From a checkpoint of a small image classifier.
Model: arch resnet, norm groupnorm.
Training: soap at rate 0.0014, held-out accuracy 96%.
Data: trained on dashed paths with two dots that lie on the same path or on different ones, 295000 training examples, 3.7 epochs.
Rows from block 7 of a small image classifier, named by matrix and row number. Rows with one number belong to one channel. Each number is 128 + 32 x the weight over its row's rms, rounded and kept within 0 to 255. All counts start at 0.
After each channel's rows are labels from the 100 images, of 14976, where the channel reaches its highest value: "top examples" is what is common among them; "patch colour" is the nearest of a few named colours to the mean colour under the peak. Only what is clearly more common there than usual is listed. The data: dashed paths with two dots that lie on the same path or on different ones.
# convs0: first 3x3 conv (model.blocks.7.convs.0.weight, 144x144x3x3, each kernel summed), inputs 72-143
# convs1: second 3x3 conv (model.blocks.7.convs.1.weight, 144x144x3x3, transposed, each kernel summed), outputs 72-143

convs0.7 [ 94 112 118 140 119 165 188 129 105 190  63  85  70 104  95 186 196 130  98 170 142 159 118 110 159 112 169  62 138  94 133 148 133 152 147 124 131 105 121 132 168 146 130 181  90 160 166 115  65 160 151  67 163 196 126 155 125 126 131 145 120 142 128 127 202 163 132 140 129 119 118 137]
convs1.7 [102 136  88 147  62  73 145  84 129  97 115  70 183 130  89  93 148  20 131  95 121 158 184 130 137 138 139 127 133 115 133 159 106 139  75 154 142 113 147 158 108 169 137  73 119 130 183 143 122 100 143 146 167  76 191 123 116  82 175 106 167 134 129 101 158 134 107 168 156 185  93 101]
top examples: short paths
patch colour: grey

convs0.29 [118 115  85  77 143  92 149 119 102 112 132 106 169 110 125 147 117 151 105 126  93  71 139 142 116 145 220 124 148 154 126 103 129 145 135 136 141 193 122 104 132 150 157 125  99 115 106 105 121  88 155 168  95  98 126 105 235 130 123 133 114  98  74 105 141  20 147  85 140 154 114  88]
convs1.29 [104 128 129  50 130 107 140 122 106 131 119  98  90 135 144 129  73 119  74 141 104 151 127 168 119 137  96 145 135 170 170 170  76 162 123 123 134 142 181 115 142  67 128 133  85 117  75 118 140 104 131  81 101 169 157 151  81 135 175  91 162 182 107 118 138  48 147 137 153 125 198 195]
top examples: dots: different paths
patch colour: grey

convs0.100 [141 134 175 152  81 146 110 133  64 136 163 116 152  95 168 118  87 111 134 139  81 119 120 150 113 106  96 142 176 117 140 208 162 135  91 180  99 115 146 129 142  91 178 151 111 136 137  99 139  80 154 100 215 131 177  78 103 191 159  92  80 134 185 131 118  96 118 115 124 101 103  72]
convs1.100 [ 88 115 135 162 106 126 128 131 141  92 140 119 144 134 156 138 119 113 139  64 130 122 110 123 126 120 140 129 157 119 144 131  80 100 161 119 101  91  75 138  96 107 154 142  48  86 118 156 179 125  60 130 161 180 186 119 138 148 105  18 225 117 199 191 143 128 168 141 153 132 109 165]
top examples: long paths
patch colour: grey

convs0.20 [157 129 145 123 160 117 126 120  91 134 153 146 155 191 147 122  59 124  88 141 105 132  62 119 141 123 120 188 156 163  87 180 168 112 112 103 143 139 163 136  55 124 103 158 128  91 141 119 148  96 159 136 198 200 112 117 163 136  70  93 159 154 129 118  99  69  93  93 112 142 151 106]
convs1.20 [ 93  65 111 110 110  90 112  97 145  92 115 150 120 143 148 109  91  79 149 100 157 168 126 173 142 124 164 145 112 103 121 182 138 128 121 201 134 120 154 198 113  54 112  92 100 149 160 120 139 155  77 134  44 173 107 124 136  86 162 116 118 118 176 177 161  90 111 183  89 135 148  84]
top examples: dots on the same path
patch colour: grey

convs0.47 [166 129  95 111 117 144  90  87 122 138 102 152 151 104 154 155 145 135 165 104 122 139  29  77 171 141 128 115 171  96  70 124 191  95 168  75 184 118 139 141 205 138 122 166 101 107 147 127 149 150 133 108 141 132 116 144  74 210  84 130 141 131 124 142  89 164 165  99 142 131 110 101]
convs1.47 [126  97  74 157  99 107 117  65  85 142 151 150 135 163 132  49 129 121 117 125 125 196  53 158 183 131 164 135 116 137 142 195  46 105 185 177 132 151 119  47 120  89 185 142 130 118 154 127 149 133  94 110 209  97 131 106 142 114 193 140 140  92 106 164 100  78 151 147 201  91 110 127]
top examples: dots on the same path; short paths
patch colour: grey

convs0.22 [157 136 142 116 102 140 102 107 226 118 140 144 169 134 136 106 118 148 144  93 144 155  35 141 145 105 137  90 183 128 138 138 146 154 112 123 165 152 110  99 155 184 130 129 165 115 116 144 184 187 132 110 126 146 111 123 156 131 150 125 187  79 161 144 101 121 147 151 157 150 228 147]
convs1.22 [153 133 120 183 107  85 123 109 211 137 164  97 183 164 116 115 105  78 188 142 161 128  80 125 170 121 104 113 111  79 126 128 160 183 110 165  88 116 120 124 119 133 101 148  69 145 115 127 115 157 131  71 135 120 129 130 241 162 110  75 158 126 148 118 170 127 117 155 158 100 107 129]
top examples: dots on the same path
patch colour: grey

convs0.65 [ 70 125 171 152 128 119  88  77 102 113 181 129 154 136 148 148 132 146  90 127 139 134 115  71 115 154 112 122  83 170 197  55  77 168 129 127 153 130  63 102 113 127 114 150 117 152 164 102 134 101  82 103 108 152 100 106 126 148 120 172 170  94 153  71 155 133 143 157 173 126 118 148]
convs1.65 [ 64 103 104 145 116  94 154 113 123 133 162 151 139 152  96 122 134 139 133 119 120 150 128 168 158 146  96 123  73 146 146 174 189 134 162 117  99 147  90  98 143 131 204 147 141 154 114 140 150 149  93 142 138 120 173 117 164  89 198  74 179  84  84  90 113  83 100  97 121 220 193 113]
top examples: dots: different paths; short paths
patch colour: grey

convs0.70 [158 144 103 142 147 132 154 162 141  89 147 111  98 145 154  94 147  96 134 151 141 101 171 157  73  96 117 174 112  84 150 145  99  97 156  91 153 169 121 142  75 138 156 140 129 195  99 107  56 129 153 122 149 202 140 108  82 116  99 108 119 110 145 131 190   5 106 122 130 117 144  77]
convs1.70 [ 89  82  90  94 144 126 117 103 140 109 161 158 133  74 103 122 192 130 142 138 121 139 184 112 132 148 123 131 133 131 140 112 160 127 132 127  69 161   8  92  84 109  81  47 120 107 102 186 148 190  43 132 149  96 105 117 103 107 100 104 124  77 156 198 103 155  93  72 139  67  93 117]
top examples: dots on the same path
patch colour: grey